A small spectrogram enhancement model, trained from scratch.
Model: 8.33M parameters, log mel input, arch unet, norm batchnorm, activation mish, widths [64, 128, 256, 256].
Training: soap at rate 0.0041, batches of 64.
Data: trained on synthetic speech, music and everyday sounds put through simulated rooms and audio effects, 39062 training examples.
Rows from block 4 of a small spectrogram enhancement model, named by matrix and row number. Rows with one number belong to one channel. Each number is 200 + 40 x the weight over its row's rms, rounded and kept within 0 to 999. All counts start at 0.
After each channel's rows are labels from the 100 clips, of 14976, where the channel reaches its highest value: "responds to" is what is common among them. Only what is clearly more common there than usual is listed. The data: synthetic speech, music and everyday sounds put through simulated rooms and audio effects. In brackets: how many of the 100, against the usual share in percent.
# convs0: first 3x3 conv (model.mid.1.convs.0.weight, 256x256x3x3, each kernel summed), inputs 128-255
# convs1: second 3x3 conv (model.mid.1.convs.1.weight, 256x256x3x3, transposed, each kernel summed), outputs 128-255

convs0.47,143,210,230,190,159,107,192,226,215,209,193,180,183,143,151,210,99,189,275,173,132,157,268,265,174,206,158,167,161,280,212,246,144,220,200,124,201,233,217,146,117,269,162,224,160,175,175,163,139,215,188,161,218,190,211,169,218,218,156,158,238,213,198,184,276,273,225,172,245,174,193,170,209,152,253,213,217,177,149,184,185,198,149,130,205,278,127,213,186,209,140,186,212,205,217,178,209,228,242,164,235,216,181,119,206,178,195,126,46,206,217,228,262,234,193,120,187,173,220,149,146,162,211,242,251,200,218,193
convs1.47,257,194,204,190,191,212,155,252,144,186,282,170,243,164,211,239,173,252,192,217,262,217,190,208,274,134,217,167,200,237,248,210,128,170,202,209,174,210,141,174,167,140,268,114,190,187,294,155,274,220,206,158,256,161,168,254,124,267,193,190,203,56,194,227,165,181,238,129,108,206,244,215,159,200,189,197,201,135,158,237,283,223,215,126,195,253,207,214,251,149,247,196,168,140,189,255,174,182,147,218,247,188,213,241,235,241,169,243,257,196,148,153,200,238,177,196,206,171,193,193,131,197,198,220,182,228,157,229
responds to: drums (81 vs 25.1); number of effects: 0 (51 vs 25)

convs0.136,248,261,238,204,222,252,198,219,204,188,112,171,305,170,152,177,160,126,202,241,168,164,142,187,201,137,197,210,232,239,299,222,217,249,201,192,165,255,184,99,164,143,217,200,180,172,175,229,196,199,223,278,154,217,225,247,229,187,182,227,232,246,207,155,227,179,131,216,293,111,235,266,220,146,162,184,262,205,245,223,245,207,151,149,128,159,223,215,155,229,176,184,224,159,136,206,225,201,216,204,206,188,191,141,182,200,282,247,194,151,174,286,249,152,205,182,194,188,216,181,257,224,259,153,197,213,220,258
convs1.136,216,182,109,254,270,118,183,219,281,216,225,238,140,284,220,127,230,217,210,211,174,149,265,188,198,272,226,220,162,198,231,191,191,188,206,178,287,137,161,263,240,215,185,210,311,163,187,228,227,252,198,200,236,213,198,141,154,199,195,167,223,157,188,203,143,250,174,200,168,192,253,150,146,223,231,208,193,292,184,238,135,172,211,121,196,182,265,150,140,182,263,162,216,226,220,167,276,237,124,205,177,161,193,262,214,205,127,160,178,221,274,154,132,150,223,202,175,150,160,227,169,212,208,219,211,190,150,244
responds to: speech (60 vs 25.3); reversed (34 vs 13.2)

convs0.114,192,192,189,210,220,173,133,206,245,195,242,174,150,269,210,233,171,266,223,258,255,245,248,216,216,119,206,178,178,121,235,264,219,134,280,231,273,182,220,241,152,198,250,178,266,254,191,72,197,275,236,207,242,213,155,173,246,175,180,184,237,173,206,184,198,159,163,206,233,199,192,181,225,163,229,224,93,203,147,227,142,207,93,202,184,204,241,231,208,161,149,179,184,213,198,190,289,280,223,202,127,219,209,206,182,271,188,217,158,212,195,203,188,261,260,238,166,169,234,178,306,145,257,196,200,240,199,207
convs1.114,218,180,139,213,212,236,177,163,200,259,155,261,199,261,177,185,246,196,252,229,264,236,157,151,167,264,195,207,221,243,268,143,159,229,248,193,172,197,91,193,204,163,125,201,234,105,216,247,206,255,195,212,177,180,261,200,241,142,242,259,224,164,212,181,116,131,219,224,219,194,289,215,216,180,199,147,262,211,215,270,138,174,172,92,207,207,216,210,169,179,232,173,218,154,147,245,242,220,207,199,259,169,246,216,201,166,202,193,256,151,185,164,180,195,228,209,242,173,160,172,133,278,182,256,134,218,200,249
responds to: reversed (42 vs 13.2)

convs0.117,177,189,216,201,210,202,170,209,230,164,172,203,200,189,221,208,247,166,194,203,163,177,201,246,204,304,223,136,133,247,179,203,155,215,319,211,206,272,210,229,213,184,138,177,195,163,295,295,189,271,212,205,191,233,266,179,164,152,236,217,164,175,235,232,168,197,234,215,186,254,139,217,170,235,164,215,239,247,204,188,257,205,224,238,129,208,205,214,155,176,302,240,189,272,215,174,271,268,237,240,188,178,233,245,149,226,175,171,178,195,260,204,199,205,186,214,183,237,279,217,193,178,242,206,225,184,190,197
convs1.117,182,244,226,193,217,174,247,224,264,238,163,198,220,208,144,166,162,240,185,224,251,181,155,144,237,187,211,199,197,99,233,158,269,234,144,108,227,138,243,203,223,194,150,168,218,273,153,204,180,253,173,184,186,167,165,187,147,223,164,209,217,258,220,144,163,215,150,219,178,227,300,193,164,192,219,186,171,195,153,262,168,237,195,147,279,205,165,137,186,156,226,229,196,205,217,150,293,239,226,158,282,171,182,255,262,192,228,273,218,215,194,262,196,235,181,173,218,190,187,201,134,197,314,203,119,144,277,231
responds to: reversed (32 vs 13.2)

convs0.105,183,254,231,211,241,195,205,227,171,178,192,218,188,218,186,183,138,222,184,203,189,230,262,144,199,236,249,157,137,231,188,226,244,188,252,206,194,167,215,147,229,176,152,190,182,178,201,151,254,222,238,256,203,117,151,240,238,224,228,250,193,155,249,165,200,213,196,259,188,177,146,265,204,196,232,189,182,178,228,221,186,127,174,162,256,240,179,182,243,199,225,187,180,216,282,246,295,309,249,226,128,191,272,197,202,249,217,146,151,181,245,227,181,220,176,225,237,191,241,227,174,138,299,154,179,237,244,208
convs1.105,200,183,216,242,174,160,184,177,226,293,229,182,214,264,169,249,200,223,196,313,240,203,199,213,179,200,237,168,192,187,204,251,177,245,271,134,184,197,173,186,145,222,233,176,186,214,200,177,195,244,161,234,199,245,313,201,135,162,201,214,244,150,240,222,138,169,194,192,241,251,238,276,168,164,256,179,214,248,225,266,178,184,210,184,251,163,214,230,140,155,239,184,245,214,173,219,188,176,232,236,231,165,218,235,208,178,138,251,178,166,153,181,189,224,168,212,166,110,194,191,278,236,266,231,145,186,212,163
responds to: reversed (46 vs 13.2)

convs0.19,291,150,141,174,241,215,242,177,242,157,184,189,213,222,221,187,242,219,249,210,213,177,150,172,148,151,241,222,236,169,148,283,203,213,133,233,206,184,124,213,194,242,239,174,250,225,256,160,244,159,196,275,173,193,222,150,207,184,149,230,262,179,128,202,198,165,207,108,185,211,165,205,201,228,169,221,236,207,183,146,195,199,229,213,237,171,249,153,248,174,309,190,207,216,196,240,197,163,175,211,241,134,275,212,155,201,211,134,178,168,194,174,204,144,171,164,181,213,203,275,175,193,140,182,208,162,226,167
convs1.19,195,207,194,235,194,247,148,203,250,208,184,205,177,204,106,215,213,187,173,170,166,236,180,262,208,141,177,138,231,248,261,216,200,192,168,240,213,196,296,200,183,192,204,152,177,196,199,235,171,167,174,276,205,210,211,251,281,192,186,190,149,248,168,169,193,246,253,184,195,275,229,251,232,124,196,104,201,210,209,195,173,194,146,152,208,227,159,85,209,125,139,197,142,166,220,159,201,192,135,156,219,193,189,245,186,169,207,236,227,181,141,176,250,231,202,224,261,248,192,202,177,203,252,183,177,195,209,232
responds to: bit reduction (75 vs 13.1)

convs0.194,246,176,251,228,194,150,161,292,180,189,175,196,240,194,166,214,137,184,263,218,172,169,216,192,204,130,190,110,135,198,185,197,185,214,209,181,174,155,278,242,237,269,198,194,108,235,187,208,136,194,177,229,203,165,256,200,190,186,186,195,261,242,217,127,178,172,202,157,221,279,178,216,187,163,188,228,199,244,211,167,208,209,227,209,216,222,191,176,119,205,187,256,249,280,203,149,217,192,242,258,137,187,212,198,192,140,201,172,160,204,212,185,207,184,252,191,162,259,107,235,201,169,233,204,194,202,111,213
convs1.194,158,128,233,172,135,204,230,196,171,253,150,273,245,154,227,204,144,194,206,189,202,167,246,244,189,245,283,208,151,247,181,200,180,189,182,173,170,219,225,178,214,68,160,147,234,267,211,143,213,176,176,143,149,121,169,171,189,210,259,169,165,142,249,233,220,227,195,226,124,185,202,187,232,181,192,235,165,131,125,209,239,193,108,161,159,278,270,236,210,167,183,283,162,219,222,197,225,233,158,254,230,199,168,210,234,261,238,130,274,193,197,147,253,138,170,188,155,168,202,146,164,227,262,165,173,194,285,244
responds to: drums (99 vs 25.1); short reverberation (66 vs 39.5); number of effects: 0 (52 vs 25)

convs0.148,212,204,214,150,213,299,244,212,215,256,216,200,199,190,218,230,209,213,148,251,267,147,196,199,180,247,203,186,169,142,184,232,200,177,223,116,204,188,169,178,153,164,203,181,215,155,248,127,282,163,184,259,208,162,230,176,179,286,195,212,195,195,153,232,214,187,132,156,161,168,191,214,259,253,181,223,214,209,209,160,301,231,264,172,179,130,234,114,232,166,191,234,258,167,231,253,193,146,237,168,206,177,128,160,237,196,136,173,91,128,126,224,234,165,179,100,211,221,173,274,216,202,176,285,217,234,185,174
convs1.148,218,171,171,208,138,186,103,229,301,206,221,153,189,202,236,174,162,225,228,127,188,229,170,256,237,177,245,183,254,227,216,252,216,200,240,252,224,183,185,214,212,255,162,168,190,217,164,196,232,223,251,195,211,274,183,253,279,173,285,167,195,194,236,180,220,261,226,225,203,168,204,233,201,188,190,181,153,188,212,143,215,188,132,290,209,209,132,219,249,232,179,139,204,214,166,175,162,184,118,173,255,250,206,242,141,193,227,175,237,205,221,239,203,227,97,227,234,220,168,115,247,208,227,83,167,225,236,178
responds to: bit reduction (71 vs 13.1)

convs0.50,148,113,200,195,202,149,166,136,218,233,201,158,238,206,197,268,157,183,175,264,209,171,151,196,158,177,203,199,157,153,195,232,193,146,312,247,198,264,164,197,226,192,178,187,255,247,230,169,220,167,216,226,180,173,201,154,283,176,190,261,225,250,266,174,209,244,140,139,231,247,204,216,153,193,162,167,209,239,246,129,188,201,161,176,223,119,280,155,203,223,201,167,221,201,209,286,200,217,130,158,217,186,188,194,222,192,274,184,211,285,166,183,232,191,197,191,138,167,155,165,173,214,316,211,166,222,190,144
convs1.50,210,252,200,217,253,152,232,215,201,228,171,254,238,219,136,107,237,227,242,201,168,202,145,149,222,199,217,158,244,202,144,174,174,282,165,204,149,235,109,188,159,225,180,217,165,189,116,230,220,260,197,220,176,168,215,187,142,160,188,235,208,201,177,218,143,149,253,192,213,214,193,147,214,136,182,234,268,210,218,298,182,197,253,205,212,239,178,248,245,226,188,162,231,221,202,210,287,239,240,244,232,163,287,207,251,177,229,243,169,168,222,202,106,166,238,193,142,174,177,268,239,231,193,220,257,124,198,271
responds to: everyday sound (65 vs 24.8)

convs0.84,207,164,183,141,150,218,243,148,160,219,214,200,189,242,178,178,169,202,259,181,166,88,176,170,154,260,172,141,181,179,152,255,203,219,176,127,231,81,172,194,216,205,254,264,167,168,192,183,181,192,229,215,201,192,227,182,227,170,133,312,116,225,198,149,208,171,81,219,180,162,234,237,132,226,172,189,161,186,191,143,276,189,186,200,177,141,199,175,173,199,262,199,174,177,215,232,299,232,166,246,260,223,188,239,241,131,233,208,149,161,162,261,225,166,187,262,174,240,220,237,162,164,148,223,181,176,234,166
convs1.84,215,162,130,190,119,196,165,244,256,177,213,201,207,225,224,183,127,186,200,184,162,209,223,318,244,179,229,176,240,215,208,226,147,230,174,221,224,225,204,174,186,165,141,147,210,270,217,148,203,185,241,256,220,247,171,205,228,186,160,135,204,147,236,176,195,295,277,198,101,260,167,214,188,165,260,156,241,227,240,308,142,202,134,191,167,259,179,167,258,156,166,235,131,164,190,181,173,167,173,175,192,254,211,242,103,195,199,206,241,173,203,186,242,218,191,154,218,250,133,174,206,212,233,187,103,228,167,254
responds to: long reverberation (66 vs 40.1); bit reduction (65 vs 13.1); distortion (30 vs 13.1)

convs0.2,231,147,197,207,180,212,189,194,243,196,225,208,228,204,231,147,267,194,202,167,162,198,175,150,190,225,139,228,252,220,184,296,262,214,186,197,234,258,182,211,159,188,232,229,132,170,116,192,155,182,195,222,263,226,194,230,282,197,157,151,240,183,222,195,194,135,204,239,221,161,258,306,205,186,179,304,206,114,201,229,193,142,162,221,168,181,228,140,227,182,177,254,258,168,155,184,228,260,221,135,218,218,200,155,287,198,208,227,245,138,95,124,217,168,218,268,215,223,146,144,256,195,269,192,167,166,164,199
convs1.2,149,249,186,257,292,145,208,160,180,145,209,188,164,168,206,150,238,183,226,150,253,227,219,240,128,155,209,180,233,150,206,191,201,168,168,229,229,157,233,191,249,168,172,244,222,248,202,167,212,173,217,222,199,239,139,191,210,119,152,267,118,218,215,226,200,297,204,158,290,255,104,225,153,194,184,200,267,210,273,243,178,198,216,213,219,181,219,159,202,172,128,162,170,223,243,157,207,134,163,159,165,229,150,189,190,244,169,209,176,186,231,124,180,265,228,166,222,208,227,157,183,307,211,182,221,234,152,209
responds to: reversed (57 vs 13.2); everyday sound (54 vs 24.8)

convs0.130,195,141,187,170,187,139,114,199,227,186,114,192,237,153,206,185,223,270,187,243,173,223,256,282,211,230,193,248,171,228,159,169,190,210,243,159,248,196,278,151,219,144,258,197,194,156,92,251,197,177,280,214,174,213,169,187,177,225,204,224,141,224,145,196,218,227,177,235,156,172,242,164,233,174,220,192,189,229,164,235,206,176,130,229,129,206,120,244,187,199,275,229,156,242,265,169,217,215,200,255,207,129,229,163,260,226,233,88,216,302,278,176,193,151,187,249,135,177,193,131,142,170,196,271,219,128,257,220
convs1.130,212,183,114,149,187,248,260,232,180,161,158,179,275,175,206,201,165,154,232,157,219,172,205,152,232,267,211,217,202,161,224,222,276,217,125,184,219,169,118,173,286,159,231,221,215,185,234,233,149,151,211,174,259,164,173,212,241,160,218,260,247,212,245,206,184,198,235,225,176,179,172,221,179,248,225,248,192,174,160,110,220,199,253,168,138,188,347,156,177,248,217,276,253,187,190,225,279,198,196,232,163,203,179,242,207,193,236,179,241,224,242,215,211,160,221,231,215,197,233,293,205,203,158,209,174,254,216,180
responds to: telephone band (56 vs 13.1); everyday sound (55 vs 24.8)

convs0.30,170,274,198,231,180,126,147,208,169,152,203,238,145,179,202,183,254,171,203,209,181,192,198,229,183,249,108,188,193,256,189,146,237,216,213,289,245,259,170,191,152,226,181,156,196,177,250,265,190,301,202,117,156,249,220,156,183,190,107,299,238,204,236,169,299,130,191,166,213,219,193,208,175,234,266,215,248,200,197,208,139,243,207,183,166,251,221,231,192,130,180,113,236,191,186,204,260,199,220,236,235,236,171,163,198,130,222,230,217,213,139,201,234,177,173,267,195,283,117,206,226,201,199,203,210,188,159,174
convs1.30,252,234,228,153,245,199,220,179,235,201,162,209,222,209,186,152,115,137,103,195,174,141,183,217,205,140,215,217,135,230,172,202,289,230,219,231,249,183,188,188,244,226,176,248,206,188,156,231,229,144,197,173,193,166,216,174,185,296,197,205,152,202,155,226,135,230,238,222,176,204,242,185,278,203,176,205,223,149,196,265,183,177,173,189,157,191,239,231,195,243,177,196,93,236,226,170,214,205,169,175,157,139,202,269,175,188,266,164,226,206,208,228,202,263,235,132,241,209,236,188,190,221,165,108,158,168,237,213
responds to: drums (70 vs 25.1)

convs0.235,192,208,203,237,237,234,186,209,244,183,186,177,178,244,223,182,227,188,218,131,299,208,238,185,247,244,213,209,211,248,166,199,185,175,142,180,261,223,178,151,215,182,195,172,180,158,234,142,212,219,187,239,206,198,238,252,286,244,243,254,161,147,176,195,206,107,257,170,188,171,275,192,244,176,318,177,226,157,219,160,165,207,183,168,190,161,223,199,258,282,167,203,196,204,210,147,197,231,170,204,206,201,181,205,222,191,259,157,179,265,235,192,243,210,195,211,167,191,140,225,230,207,200,194,265,172,220,206
convs1.235,258,199,188,154,161,264,190,238,223,236,253,156,195,223,225,203,182,177,197,251,111,188,129,118,250,190,201,209,229,158,171,237,173,281,317,199,152,222,271,215,189,222,177,164,149,252,149,230,162,227,203,224,209,184,147,206,255,205,195,163,261,166,150,212,244,211,184,207,131,231,230,209,182,147,204,270,214,221,128,272,231,201,259,183,188,269,161,200,251,179,193,98,191,212,196,222,175,168,190,146,215,210,269,235,190,193,221,233,216,226,187,203,199,242,231,214,254,177,151,231,213,157,248,232,159,184,232,240
responds to: everyday sound (53 vs 24.8); bit reduction (48 vs 13.1)

convs0.66,228,260,217,209,234,189,233,160,228,181,284,185,236,169,160,199,212,199,206,207,208,182,182,136,243,230,245,231,204,223,164,251,196,268,144,201,275,141,223,233,227,151,250,173,193,223,250,204,206,166,247,119,212,217,247,210,300,144,178,192,253,194,157,147,158,146,180,208,130,146,248,215,144,213,264,220,225,203,146,136,161,240,165,111,248,179,220,180,134,215,260,197,249,149,174,162,245,128,208,219,144,193,188,219,215,174,179,162,165,106,125,179,174,131,253,246,209,249,183,211,178,165,193,193,300,185,176,143
convs1.66,237,190,169,268,212,246,198,264,180,142,138,169,232,146,153,160,201,108,167,166,181,231,158,260,190,175,177,197,266,218,118,249,113,200,151,202,199,198,146,212,126,231,176,192,174,245,163,157,176,318,237,216,198,223,132,163,274,210,184,216,214,197,202,233,206,275,242,225,291,273,151,158,171,152,256,201,175,201,212,262,118,201,209,254,146,275,176,193,244,184,126,221,180,226,172,187,177,190,132,198,238,185,278,194,172,228,175,227,216,196,229,200,171,274,200,196,202,213,177,194,248,208,117,180,183,218,224,271
responds to: bit reduction (48 vs 13.1)

convs0.32,250,191,225,140,147,213,191,205,164,185,197,151,221,224,158,111,196,210,164,274,153,169,252,243,207,193,240,190,96,179,315,273,165,166,134,146,185,175,180,234,267,225,159,253,141,217,214,192,223,143,228,149,156,252,180,135,269,260,188,185,208,157,156,230,229,224,156,211,224,223,195,313,263,213,214,275,232,174,257,260,230,164,178,212,226,159,157,204,142,154,211,176,139,120,260,248,172,225,174,176,232,206,173,253,144,268,277,215,196,266,244,231,260,180,246,174,220,227,177,152,234,213,198,176,165,215,165,191
convs1.32,175,222,145,238,232,222,214,220,175,166,186,158,246,165,218,225,315,179,192,269,260,185,192,151,146,178,216,176,236,257,166,215,146,185,209,125,255,196,224,155,223,130,207,142,275,208,213,131,164,142,212,145,249,204,179,196,126,186,209,237,171,197,162,256,239,189,190,225,255,210,207,188,164,232,234,185,169,195,188,181,210,193,211,200,203,273,174,124,223,251,136,167,210,219,187,244,154,201,194,211,144,146,222,154,256,104,177,270,160,205,216,159,139,201,197,261,124,146,145,222,231,214,254,163,143,164,241,239
responds to: speech (56 vs 25.3); reversed (31 vs 13.2)

convs0.96,219,213,182,150,175,240,131,208,206,203,245,164,195,320,282,211,176,226,188,210,232,181,116,206,198,203,185,136,149,184,166,199,207,181,218,183,170,195,170,216,169,235,231,216,142,207,154,221,204,175,177,217,167,197,182,177,192,139,231,181,199,117,154,154,181,155,107,269,172,228,132,134,188,173,197,150,226,225,225,238,194,239,207,254,154,168,186,228,189,230,258,189,195,283,137,186,183,196,169,178,204,167,236,207,114,262,138,184,110,200,254,213,262,223,140,274,190,209,187,183,168,92,228,237,271,158,193,182
convs1.96,152,121,278,248,137,208,154,227,180,160,182,185,180,198,166,148,239,136,221,196,226,178,319,194,222,235,294,225,208,230,228,184,197,200,188,186,207,169,224,162,239,218,151,159,226,132,255,221,108,210,225,232,177,191,246,211,200,202,202,214,207,281,268,163,176,210,201,233,134,166,190,244,223,233,181,244,133,231,225,137,260,240,136,209,250,178,231,146,194,169,164,194,168,215,263,215,173,212,255,227,137,267,99,197,178,248,224,175,245,227,127,276,191,239,137,204,215,263,218,117,173,230,220,202,212,160,190,151
responds to: long reverberation (69 vs 40.1); speech (66 vs 25.3); reverberation time: 1.2 to 2.4 s (40 vs 19.7)

convs0.193,237,234,128,169,206,364,141,189,193,166,256,219,210,140,128,219,243,195,188,205,187,172,217,190,209,169,201,215,230,205,262,231,220,195,235,130,238,205,193,196,125,203,178,180,177,222,213,194,203,181,193,180,182,154,203,252,217,249,223,169,200,191,159,201,163,229,231,188,130,201,196,227,218,252,139,193,285,181,154,158,256,191,217,225,224,200,211,241,242,180,278,172,259,168,149,263,177,170,236,142,163,182,178,159,124,191,225,196,161,242,253,190,178,161,194,195,232,208,163,255,204,201,167,144,185,211,213,227
convs1.193,225,202,249,141,212,156,184,222,214,272,205,168,156,194,191,236,175,263,185,194,208,149,186,300,277,168,212,268,196,163,164,180,221,220,187,338,220,155,245,154,217,230,173,210,232,185,218,242,243,290,180,168,211,196,255,180,218,227,218,190,204,302,199,129,177,176,184,146,178,185,163,248,205,143,244,212,191,190,188,269,204,149,233,290,169,247,159,153,240,192,151,124,194,136,233,126,216,188,211,211,195,292,223,231,240,201,203,213,223,203,164,246,260,288,184,164,251,208,202,212,166,193,280,187,207,215,232,185
responds to: bit reduction (70 vs 13.1)

convs0.254,137,117,202,177,200,216,258,210,171,114,178,170,154,241,177,195,145,171,149,182,191,208,174,218,174,202,212,249,227,148,179,204,207,228,183,215,264,151,164,191,108,210,249,172,118,149,222,187,166,199,155,243,152,172,235,222,155,152,215,257,153,273,180,232,235,192,162,158,154,239,168,191,182,253,201,201,258,254,219,287,231,158,289,219,212,188,221,269,254,151,203,230,178,249,243,256,225,200,178,193,115,208,204,140,166,208,177,86,201,187,203,236,230,206,115,236,158,249,152,289,173,212,208,215,184,191,258,211
convs1.254,243,224,155,200,232,184,158,196,252,211,171,221,192,144,223,241,209,136,221,220,189,243,231,210,284,193,169,261,211,165,212,167,255,192,140,213,199,219,251,227,257,202,184,200,275,273,171,226,170,166,227,201,224,168,151,196,249,152,90,144,187,217,202,237,161,215,288,217,181,158,173,232,242,202,177,201,216,237,252,150,206,209,236,204,206,223,206,124,193,241,264,218,188,121,152,107,179,186,167,215,212,175,203,202,205,148,216,273,176,254,262,206,226,188,185,197,208,197,157,226,204,160,291,162,182,254,169,256
responds to: everyday sound (78 vs 24.8); bit reduction (38 vs 13.1)

convs0.3,276,227,175,271,195,172,219,273,225,185,243,210,177,249,177,250,172,181,246,164,305,130,209,205,145,240,193,171,178,168,230,189,209,206,227,222,194,119,204,220,122,195,198,230,223,155,249,250,216,222,182,189,219,146,227,215,207,211,240,154,260,188,202,198,184,209,182,201,175,219,149,287,229,249,275,236,237,160,182,196,195,222,133,283,161,190,163,215,226,232,189,194,187,164,209,194,188,192,222,217,179,165,224,143,197,143,123,185,124,270,184,184,208,221,275,244,134,252,189,208,221,197,187,152,147,247,132,220
convs1.3,190,149,262,154,250,179,239,165,222,310,190,194,216,226,209,184,245,268,188,161,148,188,247,188,212,179,216,148,132,248,232,261,159,176,214,163,255,203,183,179,230,208,215,244,197,151,285,153,179,204,176,140,188,147,268,120,160,199,268,254,263,209,164,137,238,202,159,235,198,194,153,215,177,198,161,200,222,250,254,238,195,167,276,243,225,204,236,233,229,173,156,199,178,194,210,234,228,206,233,237,189,253,210,134,223,250,234,181,259,161,215,178,157,221,172,185,230,125,159,182,247,238,213,209,165,187,129,169
responds to: everyday sound (70 vs 24.8)

convs0.241,248,213,214,202,222,214,134,174,251,251,198,133,153,219,179,238,140,196,287,217,214,211,153,231,196,186,236,231,190,264,245,215,241,183,232,186,187,179,154,307,162,273,210,146,143,176,181,199,197,148,167,172,206,183,175,255,169,267,279,184,226,213,267,223,174,200,212,119,353,238,212,162,153,275,225,135,202,269,205,225,182,230,195,188,200,149,170,212,159,187,236,223,228,215,181,184,214,199,246,263,211,293,225,141,255,218,158,238,147,224,182,189,182,246,210,216,220,265,199,116,202,148,288,244,176,188,162,246
convs1.241,154,204,177,222,179,174,242,172,198,195,199,270,198,218,100,194,185,181,143,229,209,183,192,154,137,138,250,197,190,192,214,156,233,278,199,144,167,189,184,173,165,98,136,240,239,277,177,180,219,250,183,145,183,260,127,225,183,119,147,217,189,141,131,171,144,232,128,212,181,144,248,221,166,195,191,215,213,185,179,169,151,188,137,145,244,207,254,185,149,170,255,212,221,195,262,192,283,224,128,216,192,226,223,183,256,224,225,239,181,202,215,140,178,132,279,229,205,197,131,316,217,215,290,171,195,195,204,131
responds to: reversed (48 vs 13.2)

convs0.198,179,170,173,211,225,181,100,204,156,202,226,235,188,194,160,200,166,171,212,225,160,214,235,194,171,174,175,93,161,209,197,212,243,253,210,135,255,195,253,213,223,293,247,208,257,154,185,198,246,165,183,105,159,165,205,168,195,193,183,281,242,229,214,180,241,200,292,237,190,216,207,184,206,149,234,187,150,240,169,200,198,250,172,191,117,172,224,182,239,187,175,250,237,165,205,263,313,190,190,237,175,188,232,154,175,154,245,148,204,222,210,209,267,250,189,221,172,265,150,190,126,185,221,260,208,225,225,204
convs1.198,223,141,172,174,217,234,193,183,240,234,171,189,278,264,298,184,104,218,167,179,198,185,195,260,244,246,244,227,161,238,196,201,193,201,189,217,239,193,159,166,169,238,207,178,146,164,207,266,213,195,215,224,243,197,236,227,226,231,217,197,193,111,225,293,222,204,219,217,173,179,168,240,159,166,207,232,151,165,161,217,213,225,96,207,180,196,216,244,191,224,164,227,132,201,210,144,177,240,115,131,248,226,157,239,207,172,263,150,284,280,233,206,240,211,207,216,138,206,263,165,194,170,140,91,79,227,170,162
responds to: drums (57 vs 25.1)

convs0.75,204,207,230,199,173,198,281,143,248,189,240,205,238,237,199,97,237,147,162,233,198,205,220,169,219,199,285,200,146,262,242,226,232,174,119,194,231,263,205,257,183,185,243,165,212,229,125,207,210,153,198,202,173,220,207,288,216,178,215,213,257,263,147,251,188,213,106,216,184,223,206,272,173,167,226,186,173,175,241,224,189,193,170,168,235,71,198,189,163,164,200,219,210,169,229,166,289,167,202,200,221,130,244,164,196,193,182,105,234,222,223,196,199,138,208,223,158,241,207,208,112,228,294,164,209,205,222,227
convs1.75,274,224,134,284,302,197,179,238,246,231,109,175,219,181,178,188,151,222,181,194,203,145,188,192,144,197,194,158,175,203,144,199,250,220,174,259,174,181,217,162,194,172,135,216,143,155,249,196,171,273,217,209,277,210,203,216,226,142,149,200,246,130,213,145,135,232,220,164,240,222,261,162,205,190,200,183,194,234,200,200,103,174,224,145,116,262,164,180,187,213,182,159,211,187,100,244,202,227,155,235,169,204,211,212,242,264,161,175,224,156,220,174,189,184,207,161,251,168,156,211,233,258,171,205,158,214,196,211
responds to: speech (52 vs 25.3); reversed (40 vs 13.2)

convs0.222,219,217,214,214,161,209,234,223,165,160,201,217,158,252,234,212,224,197,251,175,166,238,149,163,133,208,192,96,275,213,171,173,235,192,223,163,263,217,148,215,201,263,233,185,145,243,254,213,205,230,155,194,236,171,138,137,180,255,158,303,161,169,199,173,265,189,207,262,222,231,171,209,190,232,273,168,218,102,196,193,249,258,227,145,209,160,264,254,171,241,164,133,166,210,220,172,238,237,213,213,223,222,206,199,183,185,155,196,199,147,153,225,173,240,163,194,219,225,117,147,137,219,172,273,194,195,173,130
convs1.222,216,233,193,194,259,109,161,171,235,241,215,170,250,175,149,194,160,155,196,225,129,169,227,225,304,173,269,259,157,251,211,153,183,193,171,156,200,169,234,165,160,212,159,172,162,175,201,236,224,158,268,222,239,162,222,211,250,177,149,166,200,235,184,209,210,261,260,244,140,225,121,220,226,175,222,187,197,268,202,207,155,175,219,190,159,226,221,229,188,146,125,189,151,122,178,184,162,137,180,196,180,225,194,209,142,204,241,212,181,260,259,220,278,174,214,142,157,173,218,138,202,170,258,122,244,223,173,192
responds to: long reverberation (69 vs 40.1); speech (59 vs 25.3); bit reduction (56 vs 13.1)

convs0.36,236,265,212,301,168,324,110,202,176,203,221,161,177,163,183,190,206,174,235,167,264,202,215,179,206,176,202,181,202,161,217,140,188,221,284,183,301,191,224,261,237,217,179,156,185,156,136,235,207,206,218,232,205,191,185,245,218,204,273,215,199,207,139,188,187,171,179,219,266,215,177,221,201,221,194,129,106,135,152,157,173,224,143,180,194,242,224,193,166,172,181,241,195,245,231,144,232,297,228,221,187,214,205,223,177,227,190,196,217,174,203,230,142,202,222,116,148,202,176,207,182,171,298,170,209,194,78,155
convs1.36,200,193,240,166,203,144,266,193,210,179,259,229,182,191,181,219,151,227,197,172,255,175,182,220,221,193,201,205,219,150,237,194,213,202,216,169,115,215,246,181,258,170,244,197,201,124,216,218,197,216,205,192,186,187,268,193,229,87,223,255,263,192,213,109,144,221,233,239,172,226,235,226,252,194,149,212,224,184,220,223,247,150,164,194,187,137,190,171,194,193,210,208,211,192,202,269,206,182,227,219,226,196,184,196,182,215,182,231,217,201,214,265,216,169,215,246,261,145,176,146,246,335,288,200,185,213,244,226
responds to: reversed (37 vs 13.2)